From a checkpoint of a small segmentation model.
Model: 48-pixel images, encoder arch swin, encoder activation swiglu, encoder moe expert_choice, encoder depths [2, 5, 2], decoder activation relu.
Training: adamw at rate 0.001, 12100 steps, batches of 128, held-out accuracy 99%.
Rows from block 2 of the encoder of a small segmentation model, named by matrix and row number. Rows with one number within an expert belong to one neuron, the router's apart. Each number is 50 + 10 x the weight over its row's rms, rounded and kept within 0 to 99. All counts start at 0. After the name is the row's rms in percent of the matrix's.
Before each expert's rows are labels from the 100 images, of 14976, where the router gives the expert most weight on average: "responds to" is what is common among them; "patch colour" is the nearest of a few named colours to the mean colour under the peak. Only what is clearly more common there than usual is listed. The data: scattered letters and digits in many colours. In brackets: how many of the 100.
# router: router (encoder.blocks.2.mlp.router.weight, 32x96), inputs 0-95
# gate: expert gate (encoder.blocks.2.mlp.gate, 32x48x96), inputs 0-95
# up: expert up (encoder.blocks.2.mlp.up, 32x48x96), inputs 0-95
# down: expert down (encoder.blocks.2.mlp.down, 32x96x48, transposed), outputs 0-95

# expert 11
responds to: count: six (77); teal (65); purple (60); blue (56)
patch colour: grey (53)
router.11 111:56 50 43 56 56 50 34 59 30 50 39 53 50 56 43 50 37 43 63 67 46 49 73 44 58 67 38 48 31 42 40 44 38 35 64 50 62 69 60 44 53 50 44 52 38 43 53 50 48 61 37 44 43 40 67 51 50 57 61 42 30 55 46 37 59 50 57 32 39 52 59 43 49 48 56 35 48 45 56 69 56 56 55 47 62 52 49 44 46 36 65 60 34 48 72 60
gate.0 081:67 50 50 50 36 50 50 50 69 50 41 50 50 50 50 71 50 24 50 67 50 50 40 35 50 50 50 30 50 50 50 50 50 50 50 78 50 50 50 50 66 50 50 50 65 50 50 50 34 50 50 50 50 50 50 50 50 62 50 50 64 50 50 50 50 50 60 50 50 50 50 29 50 50 19 50 50 50 31 32 17 50 50 50 71 26 50 50 50 50 50 50 70 50 50 50
up.0 090:50 50 50 58 27 50 50 50 50 50 50 50 50 50 32 50 50 33 50 75 62 50 46 50 50 50 50 50 50 31 39 50 50 50 50 50 50 67 67 50 72 57 38 50 50 32 67 12 50 50 50 50 50 50 50 50 50 60 50 50 50 50 49 50 66 50 50 32 50 50 50 50 50 50 50 35 50 50 24 50 30 50 30 50 77 50 50 72 50 61 50 61 50 50 50 50
down.0 092:50 50 50 50 50 50 50 37 50 36 50 50 50 50 38 31 50 43 50 42 50 50 50 50 64 20 50 50 50 50 50 50 50 32 50 50 50 24 50 50 50 44 50 26 50 32 50 50 73 50 50 31 50 50 30 76 43 67 50 37 50 50 50 50 34 36 50 62 50 50 50 50 64 50 50 50 50 50 75 50 72 68 63 50 50 50 50 74 50 50 50 50 50 50 50 50
gate.1 104:50 71 50 50 77 50 50 58 42 50 50 50 50 50 50 64 37 50 50 50 50 50 28 40 50 50 81 50 50 67 50 50 50 69 50 50 50 50 50 50 37 50 50 50 50 35 50 74 50 31 62 50 50 50 50 50 30 50 05 50 50 50 35 50 50 50 39 50 28 50 50 31 50 50 50 50 63 50 50 50 50 50 50 50 50 50 50 50 50 37 50 50 67 50 50 50
up.1 116:50 50 50 50 50 50 50 50 70 50 50 50 69 50 62 73 40 50 50 32 50 55 50 50 39 50 50 24 50 50 50 50 50 50 32 50 50 35 23 50 45 50 50 61 50 50 50 72 50 50 64 67 80 65 50 50 50 37 50 50 62 50 50 50 33 57 30 50 50 31 50 50 26 50 50 50 50 36 50 50 50 50 50 50 50 27 50 35 50 50 50 50 66 63 50 62
down.1 107:50 50 66 30 50 50 34 50 23 50 50 50 50 36 50 62 50 50 50 50 25 66 50 50 50 50 50 25 50 50 62 50 50 50 50 50 50 50 50 50 50 50 74 30 61 35 12 50 50 44 50 50 69 50 50 50 50 50 50 50 50 50 50 79 50 50 50 50 50 50 50 50 50 50 50 50 50 50 50 50 50 50 50 33 50 70 50 50 76 61 45 50 28 50 50 50
gate.2 115:50 34 50 22 50 50 62 50 50 74 75 50 50 38 35 50 69 50 50 50 38 50 50 50 36 50 50 50 50 50 62 61 70 50 40 50 50 50 37 50 50 35 50 50 65 50 50 50 50 50 50 50 50 50 37 77 50 50 50 50 50 50 74 50 29 50 50 50 50 50 38 76 50 50 50 50 50 28 50 50 50 50 50 50 50 50 29 44 50 50 35 50 79 50 50 50
up.2 105:50 65 66 50 50 50 50 66 50 50 57 50 34 33 59 50 50 50 50 50 25 83 50 50 50 50 38 50 32 50 50 27 50 50 73 50 63 50 50 50 50 74 50 50 50 32 68 50 50 50 50 50 50 50 64 43 36 50 42 30 50 50 50 50 33 50 50 39 50 50 50 61 50 50 50 50 18 50 50 50 50 50 70 40 50 50 50 50 25 50 50 50 50 50 50 50
down.2 108:50 39 50 50 43 76 67 61 69 50 63 60 50 66 50 50 50 67 34 61 50 64 62 50 50 50 50 50 50 50 75 50 50 50 50 39 39 33 71 50 34 50 50 50 67 50 50 62 50 50 36 50 50 50 50 34 50 63 64 50 50 50 50 24 50 50 36 50 50 50 50 50 84 50 50 50 64 50 50 50 50 61 68 50 50 50 50 50 67 50 68 50 50 50 50 50
gate.3 104:50 50 50 60 50 50 30 50 50 50 50 50 50 50 50 50 50 68 50 50 36 50 77 75 50 68 50 30 50 50 37 16 50 50 50 50 50 50 50 70 50 50 50 50 50 40 50 50 50 39 50 50 50 50 69 38 50 50 50 50 32 50 50 50 50 50 50 50 50 74 50 50 68 50 50 50 71 20 50 77 50 50 50 50 50 67 50 50 50 50 69 50 50 50 50 50
up.3 091:50 50 50 50 50 50 50 50 36 50 50 80 50 50 50 50 50 50 50 50 50 34 50 50 50 50 50 32 50 50 50 50 65 50 50 79 50 50 50 67 50 50 69 63 31 50 50 50 63 29 50 50 50 15 50 50 50 50 50 50 50 50 50 50 50 50 70 50 50 50 50 50 79 50 75 50 50 30 38 65 50 50 50 50 50 69 50 62 76 50 50 50 50 50 50 50
down.3 090:35 35 71 50 50 50 22 50 73 77 50 50 67 50 50 50 50 50 69 50 50 50 50 50 50 50 50 50 50 50 50 50 50 50 50 39 50 50 50 50 50 50 50 50 50 64 15 32 34 73 50 50 71 50 29 50 50 50 50 50 50 62 50 65 50 50 38 50 50 50 27 50 50 50 33 50 50 70 50 67 50 50 50 50 50 50 50 50 50 39 50 50 36 61 50 50
gate.4 115:28 50 50 50 42 50 63 32 50 50 50 50 50 33 50 50 45 50 50 36 50 50 50 71 27 50 50 33 71 73 50 50 50 50 50 59 50 50 62 50 50 50 50 75 50 50 50 42 50 50 69 50 70 50 39 50 50 50 50 50 64 43 58 50 50 60 35 50 50 50 50 50 50 63 50 62 50 67 50 34 50 50 50 31 50 37 50 31 67 17 45 50 50 50 33 50
up.4 087:50 50 50 69 24 50 50 50 50 50 50 50 50 50 50 50 50 50 50 77 50 50 50 50 50 50 60 59 50 50 33 50 22 50 65 50 50 64 75 75 79 50 22 50 61 50 50 63 50 50 50 50 73 58 39 50 50 68 50 50 68 50 50 50 50 50 50 50 50 50 50 19 50 39 50 50 50 50 50 50 50 50 50 30 50 50 50 50 50 50 50 50 62 50 50 50
down.4 101:50 50 50 50 50 35 33 64 73 50 62 50 50 50 76 50 50 50 50 37 50 50 50 23 50 31 50 50 64 50 50 18 50 50 50 50 50 59 50 50 50 50 77 35 50 50 50 50 50 50 50 50 36 64 62 50 50 50 50 50 50 50 50 50 50 50 50 75 50 50 62 62 67 50 50 50 50 50 50 50 50 50 50 50 50 50 50 50 50 30 76 50 50 83 50 50

# expert 8
responds to: count: one (65)
patch colour: black (100)
router.8 112:59 46 61 35 55 63 42 35 49 37 53 44 59 46 57 56 60 35 46 29 49 44 41 54 49 52 59 56 56 64 54 47 57 47 55 46 53 50 25 33 66 42 55 51 58 55 30 51 49 40 53 75 41 59 54 68 40 54 58 63 53 34 50 63 39 49 36 48 38 45 57 69 35 36 43 54 33 59 59 41 49 46 68 51 51 37 72 55 48 49 43 45 62 51 52 52
gate.0 097:50 71 50 50 50 50 31 45 66 50 50 50 50 50 50 50 50 50 50 71 50 50 50 50 50 50 27 50 50 50 70 26 31 50 50 21 36 50 50 50 50 50 50 50 50 50 50 50 30 50 62 50 50 69 50 50 50 50 50 67 50 50 50 50 50 35 50 29 50 50 50 50 50 50 50 50 50 22 42 50 72 50 50 33 50 50 74 72 44 50 50 33 50 50 50 33
up.0 104:50 50 50 65 39 50 39 50 69 50 50 50 50 50 50 50 32 50 50 50 39 66 50 27 30 50 27 56 50 50 50 66 50 50 50 23 50 50 50 50 50 50 50 50 69 50 50 59 50 20 50 50 74 81 50 50 36 50 50 38 50 50 61 50 50 50 50 50 50 50 50 50 50 50 50 50 33 50 65 50 50 33 71 50 50 50 50 50 38 50 50 50 76 60 50 50
down.0 097:50 50 70 50 50 50 50 50 50 50 50 50 50 69 50 73 50 50 50 50 50 75 28 22 34 18 50 50 61 50 50 50 50 50 50 50 26 50 50 61 50 50 50 50 50 50 50 45 38 50 50 50 50 50 50 50 50 69 50 50 50 50 55 40 71 50 67 50 50 50 57 32 50 61 50 50 50 50 50 50 31 50 50 50 50 64 50 50 50 27 38 74 50 61 50 72
gate.1 119:66 61 50 65 50 50 50 60 50 31 63 78 46 50 50 37 32 50 50 63 50 66 50 50 50 40 50 50 50 50 50 50 50 50 50 30 66 19 39 69 50 50 50 50 50 50 50 50 50 50 27 50 50 50 50 50 50 65 63 50 63 50 50 38 50 50 68 37 33 50 43 50 63 50 50 29 50 50 50 63 68 50 50 50 41 50 50 50 50 50 60 50 50 50 25 29
up.1 115:50 50 50 75 50 50 50 65 50 50 50 70 46 50 42 50 50 71 50 50 50 60 50 50 50 35 50 50 69 58 50 68 50 50 50 34 65 31 50 50 50 50 50 50 50 50 27 50 50 54 50 50 35 50 35 50 50 66 50 67 62 50 50 29 50 50 67 50 50 75 40 50 50 64 62 31 50 26 36 50 69 50 50 31 57 50 50 50 50 50 63 50 50 59 50 36
down.1 111:50 72 50 50 50 50 50 50 33 50 65 37 27 64 50 66 50 50 50 50 50 50 50 50 50 50 50 50 50 39 29 50 50 50 28 50 59 76 50 50 50 50 50 67 50 38 50 50 37 50 30 50 27 50 50 50 50 50 50 50 50 50 28 50 50 50 75 50 50 50 34 50 50 50 70 30 67 50 50 50 62 50 34 50 50 69 50 50 50 50 50 50 33 68 60 50
gate.2 115:58 36 50 36 50 50 50 50 50 50 50 22 50 62 50 50 50 50 50 62 50 64 41 50 50 40 50 50 41 68 50 43 50 50 50 50 50 50 50 50 37 50 65 80 50 50 36 50 50 50 68 50 50 60 50 50 29 37 50 25 50 50 50 63 70 50 50 42 50 50 50 50 50 50 50 50 50 69 50 50 25 50 50 50 74 50 28 37 50 74 50 50 26 50 50 50
up.2 118:50 50 50 50 28 50 50 39 50 50 50 50 50 50 50 50 50 50 50 76 50 50 50 50 50 50 50 50 50 50 50 40 27 50 50 50 50 50 68 50 50 50 50 50 50 50 72 30 50 50 50 50 50 50 70 50 50 43 76 31 30 50 50 50 50 50 24 50 69 50 50 50 36 59 34 50 32 50 50 50 33 50 58 64 73 76 32 50 50 71 38 50 50 41 50 50
down.2 136:50 50 50 37 50 50 50 61 50 50 50 50 34 33 50 50 50 46 67 50 38 50 50 50 64 50 50 50 50 50 50 50 50 50 35 50 27 50 28 50 50 73 61 50 50 50 50 50 28 72 50 50 60 50 50 50 62 50 50 50 50 78 50 34 68 28 50 50 50 50 50 50 50 50 50 50 69 53 67 73 69 50 50 39 50 50 28 50 50 55 50 36 28 65 50 50
gate.3 076:60 50 72 50 34 50 50 50 50 50 50 50 50 50 50 67 50 50 50 50 50 50 50 34 50 50 69 50 30 34 50 36 50 23 30 50 50 65 59 50 50 50 50 50 69 50 50 50 50 50 50 31 24 73 50 87 50 50 50 50 50 50 50 50 50 50 50 50 65 50 50 69 38 50 50 50 50 50 50 50 50 67 23 69 50 50 50 50 50 50 50 64 50 50 50 50
up.3 082:50 50 50 50 50 50 50 50 38 50 50 50 50 50 37 50 50 50 50 50 50 50 50 35 34 36 50 50 50 50 50 50 50 50 50 15 25 50 69 50 50 50 50 50 50 50 50 21 50 50 50 50 28 77 69 50 50 66 67 50 50 50 50 50 50 50 50 50 70 50 50 50 50 50 50 24 34 50 29 77 50 20 50 59 50 50 50 50 50 50 50 50 50 50 50 50
down.3 095:66 50 50 50 24 27 56 50 50 50 50 65 50 50 29 50 50 65 65 61 50 50 50 70 50 50 50 50 50 50 50 50 50 50 50 50 50 50 50 50 50 50 63 50 26 82 37 50 50 50 59 50 50 50 36 73 50 23 50 34 40 39 50 50 50 34 50 50 50 50 50 30 60 35 50 50 50 50 43 62 50 50 50 35 50 50 50 50 50 61 74 50 35 50 38 50
gate.4 099:70 50 50 50 36 50 25 50 50 61 50 50 50 50 50 40 50 50 61 61 69 50 50 50 50 63 14 50 61 31 50 50 32 31 50 50 50 50 50 76 50 50 50 50 50 50 50 50 50 50 72 50 50 67 50 38 50 27 50 50 63 50 50 50 50 50 39 50 50 50 36 50 50 50 50 38 61 50 50 66 50 50 50 50 50 50 36 72 50 50 62 50 50 60 73 29
up.4 099:50 38 75 50 50 62 50 41 50 50 50 50 50 50 67 50 50 50 68 36 33 69 58 31 50 34 50 50 27 33 71 50 64 50 50 58 45 50 50 50 50 50 50 50 50 61 50 50 50 37 50 50 29 50 50 65 50 50 36 37 50 65 34 50 50 50 35 31 50 50 50 50 50 50 31 70 50 50 50 50 69 50 50 50 50 50 68 50 61 62 50 50 50 50 50 80
down.4 096:50 50 50 50 50 50 50 50 19 67 24 63 50 65 71 50 67 67 50 63 50 32 50 50 67 50 50 50 50 50 50 50 69 50 50 25 50 50 42 38 37 50 50 65 50 39 50 50 50 50 50 35 50 50 27 50 71 29 50 50 50 50 50 50 63 37 50 50 50 50 59 34 37 50 50 50 50 50 50 50 50 50 50 50 50 50 62 63 50 50 68 36 33 50 50 64

# expert 30
responds to: count: one (41)
patch colour: brown (83)
router.30 100:53 25 65 57 49 56 59 56 50 55 54 52 46 44 40 54 49 47 31 44 41 40 54 63 55 48 49 60 37 53 52 30 58 71 58 40 58 25 56 42 44 34 47 54 63 57 58 46 48 43 48 48 50 44 55 85 38 65 61 41 38 28 44 61 35 49 43 45 47 59 51 48 49 45 55 51 61 40 44 40 61 62 44 38 55 56 65 50 44 49 42 58 35 42 50 39
gate.0 109:50 50 65 50 50 50 50 50 50 50 50 50 67 50 50 40 50 50 50 50 50 50 50 59 50 50 50 50 81 50 50 50 33 50 29 50 50 50 50 50 50 50 50 47 50 50 50 24 50 28 50 50 50 50 50 50 50 50 73 50 50 50 50 50 36 50 50 21 50 50 50 61 50 50 50 74 50 50 50 80 70 50 50 50 33 36 50 50 50 71 14 39 50 50 50 37
up.0 095:50 59 50 24 50 78 66 50 50 71 50 29 50 50 50 50 50 72 50 50 21 50 50 50 66 50 50 50 50 50 50 50 50 26 50 50 71 50 50 76 50 50 50 50 50 50 50 50 50 50 50 50 71 50 50 50 30 64 50 50 50 27 50 80 65 50 50 50 50 50 50 50 50 50 50 50 50 50 50 50 50 50 33 50 50 70 50 50 50 50 50 34 50 50 50 50
down.0 088:50 50 87 50 50 35 50 50 50 50 50 58 50 50 50 50 50 50 50 50 78 50 50 50 50 50 50 50 50 50 50 27 50 38 50 50 50 50 50 50 50 50 50 50 50 21 50 26 50 50 50 50 50 18 63 50 50 50 50 50 50 50 50 50 50 50 50 50 50 50 50 50 50 50 50 50 50 50 50 50 00 50 50 50 50 50 50 63 74 50 50 50 50 31 50 50
gate.1 113:60 24 50 50 39 50 40 50 50 50 50 50 50 50 34 50 36 50 50 61 50 50 61 60 41 65 50 50 50 76 34 37 50 64 70 50 50 50 50 36 34 50 50 50 32 50 64 50 50 59 50 40 50 50 37 64 50 50 76 50 50 73 74 50 39 42 56 50 67 50 50 39 60 50 59 50 50 50 39 50 71 50 62 60 50 50 50 50 50 61 50 50 35 63 50 33
up.1 114:50 50 50 74 43 50 50 77 50 50 50 69 50 50 50 42 40 50 50 50 50 50 50 66 50 50 50 50 50 50 34 50 50 74 50 50 50 40 60 50 39 42 25 37 50 63 70 50 50 50 50 40 50 43 50 50 50 50 84 33 44 65 50 50 41 50 50 25 62 50 50 50 50 50 62 50 50 50 38 50 70 50 50 50 50 50 36 50 50 60 50 60 32 50 50 21
down.1 115:66 36 50 50 32 50 50 50 50 40 35 35 50 50 50 50 50 50 50 76 50 50 50 50 50 39 38 53 50 42 29 50 50 50 66 50 50 50 50 50 50 50 50 50 31 50 50 70 36 63 50 68 50 50 72 23 63 50 50 50 29 50 50 50 71 50 50 63 58 50 50 65 61 50 62 50 50 74 50 50 50 50 50 50 50 34 38 35 50 50 50 73 50 50 68 59
gate.2 120:50 50 44 50 50 33 50 50 50 45 35 50 63 55 64 62 50 50 50 50 50 50 50 50 50 59 61 84 50 32 50 34 50 50 37 50 50 50 50 50 50 50 31 29 50 57 28 57 50 50 34 50 50 50 50 34 84 44 50 50 58 39 27 50 50 50 28 50 50 58 67 50 50 61 50 65 50 50 31 36 63 50 39 50 39 50 50 39 61 50 62 50 50 50 50 50
up.2 107:50 50 50 50 27 50 50 50 69 50 50 64 50 50 50 50 65 50 56 50 50 50 50 50 50 50 61 75 50 50 50 50 50 73 50 50 39 50 64 50 62 50 50 34 50 62 35 68 50 29 50 50 32 50 65 39 50 50 50 50 50 32 50 50 24 34 50 31 50 63 63 50 60 60 50 50 50 50 50 50 72 43 50 50 50 15 50 50 50 68 50 50 50 50 37 50
down.2 111:50 68 23 50 62 67 50 50 69 50 50 50 50 50 32 40 50 50 50 66 50 50 50 83 50 50 50 42 72 38 50 74 30 50 50 63 50 50 50 50 68 50 50 42 50 50 67 50 50 50 50 50 50 66 50 50 50 50 50 50 69 33 27 50 50 66 50 50 50 50 50 50 50 50 50 50 50 50 67 50 70 50 26 50 50 65 50 50 50 50 37 50 50 50 50 38
gate.3 073:84 50 50 22 50 50 50 24 50 50 64 50 50 60 50 50 33 74 50 44 50 50 50 50 50 50 50 50 50 50 50 50 89 50 50 50 50 50 36 50 32 50 50 50 50 50 50 50 62 50 50 50 81 50 50 50 50 50 66 50 50 50 50 50 33 50 50 50 50 50 50 50 50 50 50 50 50 50 71 50 50 50 50 50 50 50 50 50 78 22 50 50 50 50 50 50
up.3 066:50 64 50 50 50 50 50 50 50 50 50 50 50 67 50 50 50 64 50 50 78 50 50 50 50 50 31 36 50 50 50 30 25 50 50 50 78 38 50 50 36 39 50 50 50 50 50 50 80 50 50 50 50 50 50 50 35 50 50 50 50 50 50 50 50 37 50 50 50 50 50 77 61 50 50 50 50 50 50 50 76 19 88 50 50 50 50 50 50 50 50 50 50 50 50 50
down.3 086:50 24 50 50 50 65 50 50 34 50 50 34 50 50 50 50 50 50 50 50 50 50 78 61 24 31 37 50 50 63 79 50 50 64 50 50 50 50 33 50 57 50 50 50 50 67 50 50 50 50 50 50 41 50 50 50 29 50 50 32 28 38 50 70 50 50 33 35 50 50 50 71 50 50 50 50 50 50 71 50 61 50 50 27 50 37 50 50 50 50 50 50 50 50 63 50
gate.4 093:50 31 50 50 50 50 28 50 50 50 50 50 50 68 50 50 33 50 50 70 64 50 50 50 50 50 50 50 33 50 50 50 50 50 73 50 50 50 50 50 50 50 73 50 50 50 71 50 50 50 50 53 27 24 25 50 50 50 86 50 50 50 50 32 50 29 50 50 50 50 50 50 50 25 50 33 50 50 50 65 50 50 72 50 50 50 50 50 50 50 50 65 50 50 50 50
up.4 084:50 34 50 50 50 50 50 50 50 50 50 69 50 50 50 30 50 62 50 70 63 50 50 50 50 50 50 28 34 50 50 50 50 50 50 50 76 50 50 50 70 50 50 50 76 50 62 50 20 50 50 50 50 26 50 67 50 50 50 50 39 50 50 17 50 36 50 50 50 50 42 50 50 38 50 33 50 40 50 50 50 50 50 34 73 50 50 73 50 50 50 50 50 37 50 50
down.4 085:50 50 65 34 50 50 50 50 50 50 36 50 50 50 74 50 50 50 50 50 50 50 50 50 32 50 50 50 50 50 50 50 25 50 42 50 77 50 50 50 63 67 50 50 50 50 30 50 26 24 50 66 50 15 50 50 63 50 50 50 50 50 50 50 50 50 50 33 50 50 50 50 50 50 50 50 50 68 50 50 50 30 73 36 50 29 32 36 50 50 50 50 50 50 50 64

# expert 4
responds to: blue (64); count: six (58); brown (54); purple (53)
patch colour: grey (56)
router.4 091:56 43 54 62 48 50 50 46 36 50 47 49 50 63 25 40 67 52 64 58 56 30 58 54 46 53 42 56 40 60 47 41 42 40 60 56 67 65 52 49 49 60 58 42 50 39 51 56 68 46 54 42 35 29 61 58 31 62 44 41 36 39 51 43 58 45 56 33 45 68 50 40 48 47 61 22 43 49 33 58 38 57 42 50 52 58 46 59 46 42 50 47 33 43 63 42
gate.2 083:50 50 50 64 50 50 50 72 28 50 71 50 50 50 50 50 72 50 50 50 61 50 50 50 66 50 50 50 50 50 29 32 50 50 50 72 71 50 50 50 50 50 50 50 50 24 50 50 50 50 50 32 50 25 80 50 50 50 22 50 50 50 50 50 50 50 50 50 50 50 50 50 50 50 50 50 50 50 50 69 50 50 50 50 74 50 50 69 50 25 50 50 50 50 65 50
up.2 089:50 50 50 50 50 50 50 50 67 69 35 50 50 50 50 50 23 50 57 35 37 29 50 50 36 61 50 50 50 50 64 50 50 50 50 22 50 50 50 50 50 50 50 50 50 64 50 50 50 66 50 50 50 80 26 50 50 50 62 65 68 50 50 50 50 50 50 50 50 37 63 50 35 32 36 50 26 50 50 37 50 40 62 50 31 30 38 37 50 50 50 50 50 50 50 50
down.2 077:50 50 50 50 50 50 50 50 25 40 50 50 50 50 50 26 67 40 31 50 50 50 50 50 36 27 50 38 38 50 79 50 50 50 50 62 50 25 50 50 34 50 50 64 50 50 76 50 50 50 66 50 50 50 50 50 50 64 32 50 24 28 68 50 50 50 50 50 32 50 50 50 62 50 50 50 50 50 50 50 39 50 50 50 50 50 50 50 76 50 50 50 50 50 50 65
gate.3 149:50 64 50 64 50 50 50 44 37 68 50 38 50 50 37 50 67 50 50 50 50 40 50 71 50 50 50 50 50 42 50 50 50 37 57 65 63 64 50 61 72 50 50 32 50 50 59 50 60 50 56 50 35 50 50 50 50 59 35 36 50 54 39 28 50 50 50 50 50 58 36 50 50 55 66 50 29 50 37 63 38 59 39 50 50 57 22 69 50 50 26 60 38 50 61 33
up.3 111:68 50 50 50 50 40 66 57 50 84 41 50 50 50 36 50 50 50 50 50 80 50 64 50 50 33 60 63 70 39 50 61 61 50 50 39 50 50 36 50 50 50 50 36 50 50 50 35 50 50 58 50 31 50 50 50 50 50 50 31 50 50 36 32 50 50 50 60 65 50 50 35 40 61 50 50 32 50 30 36 50 50 27 37 50 50 50 50 50 50 50 50 37 64 38 43
down.3 124:50 40 50 50 50 50 77 50 50 50 50 32 50 50 60 71 50 50 60 50 50 50 60 50 50 50 47 69 50 61 63 50 21 30 41 50 67 50 60 31 50 50 63 50 50 50 50 63 44 50 33 50 50 50 50 30 50 32 50 50 50 62 50 50 50 50 50 64 50 50 50 72 75 50 55 68 35 63 50 61 50 50 50 34 50 71 34 50 50 39 50 50 38 50 50 50
gate.4 116:50 50 50 50 50 50 64 50 50 50 50 50 50 50 50 50 50 50 50 50 50 27 50 30 50 50 50 67 36 63 68 50 50 37 50 50 50 50 50 66 22 50 50 50 50 50 60 50 69 50 72 50 50 50 22 50 50 67 50 33 50 50 30 50 63 40 50 50 50 32 36 50 71 50 50 50 22 50 50 50 58 36 50 75 50 50 42 50 60 50 50 67 50 39 50 62
up.4 118:50 50 74 40 50 69 36 27 50 50 50 75 50 38 50 50 50 66 58 50 29 62 50 69 50 50 50 50 66 60 24 42 50 50 50 29 50 60 50 50 38 50 38 50 69 50 50 50 50 50 50 50 50 50 50 50 50 42 50 50 50 50 50 65 50 50 50 28 50 50 50 50 61 71 50 34 23 31 31 64 50 50 54 44 50 50 62 50 50 50 50 50 41 50 50 50
down.4 115:50 50 50 82 40 26 50 30 50 74 50 50 50 50 50 50 28 50 50 69 40 50 50 50 50 50 50 50 50 50 50 69 50 50 50 27 50 34 36 50 50 50 50 50 50 59 50 50 50 50 50 35 31 50 50 50 58 50 50 50 50 50 50 50 50 50 66 38 31 50 43 50 50 50 50 50 68 58 25 57 50 50 67 50 70 50 32 50 66 50 29 50 50 50 37 35
gate.5 074:50 50 50 50 50 50 50 50 50 50 50 39 50 50 50 75 50 50 68 50 24 50 50 50 50 50 50 50 50 50 50 50 67 50 50 50 50 74 50 50 50 50 50 50 50 50 50 50 50 24 50 50 50 50 50 50 50 50 12 50 50 50 50 81 50 50 50 50 50 50 34 50 50 50 50 50 50 50 50 50 50 78 50 50 18 31 50 50 50 50 50 50 50 22 50 77
up.5 090:50 67 50 50 50 50 39 50 50 50 50 50 50 50 50 60 50 50 50 50 50 36 50 50 21 50 50 50 50 36 50 50 50 50 50 29 50 50 50 50 50 32 73 50 70 50 69 37 50 50 71 50 59 50 50 30 50 50 50 50 50 50 50 36 50 63 50 50 50 19 37 50 50 50 50 65 36 50 59 50 73 50 28 72 50 50 50 50 50 50 30 50 50 30 34 50
down.5 099:68 50 50 50 50 50 55 50 50 50 27 34 50 50 50 34 61 50 50 75 23 73 50 50 68 67 38 50 50 50 50 50 59 50 50 50 50 50 50 50 50 79 60 50 50 50 50 50 50 50 50 64 75 50 50 50 50 50 50 22 32 50 50 50 41 50 50 35 50 50 50 50 50 50 50 50 50 45 50 50 50 50 50 50 50 71 70 39 50 50 81 36 50 50 50 50
gate.6 096:50 50 75 50 50 32 37 50 50 29 50 64 50 50 50 50 50 65 50 50 50 50 50 50 50 62 50 50 50 61 50 37 42 65 50 50 50 50 36 36 50 50 50 50 41 42 22 50 36 50 30 50 50 50 76 50 31 50 29 50 50 50 50 50 41 79 50 40 34 50 50 50 59 50 50 38 50 50 50 50 50 37 50 50 50 67 50 50 34 30 50 50 50 50 75 34
up.6 108:35 50 50 35 50 44 50 50 61 50 50 50 50 50 50 50 50 50 30 35 50 50 50 50 50 42 50 39 50 50 50 66 50 50 50 34 50 31 39 50 50 50 50 40 70 50 50 36 50 50 50 73 73 50 17 50 50 50 50 70 50 43 50 50 28 50 50 63 40 39 50 50 50 50 37 50 50 50 65 50 50 50 50 50 50 29 70 35 50 50 30 50 63 68 31 69
down.6 102:50 50 50 38 34 50 50 50 50 42 50 69 50 50 20 26 50 50 50 50 50 31 68 66 50 30 50 50 29 50 50 50 50 50 50 50 50 50 62 50 33 50 71 27 50 50 50 50 73 50 50 25 50 50 61 50 50 60 36 50 50 50 50 36 36 50 50 50 50 35 50 65 50 70 50 50 64 38 50 50 50 50 50 50 50 50 50 50 50 63 50 50 50 50 79 50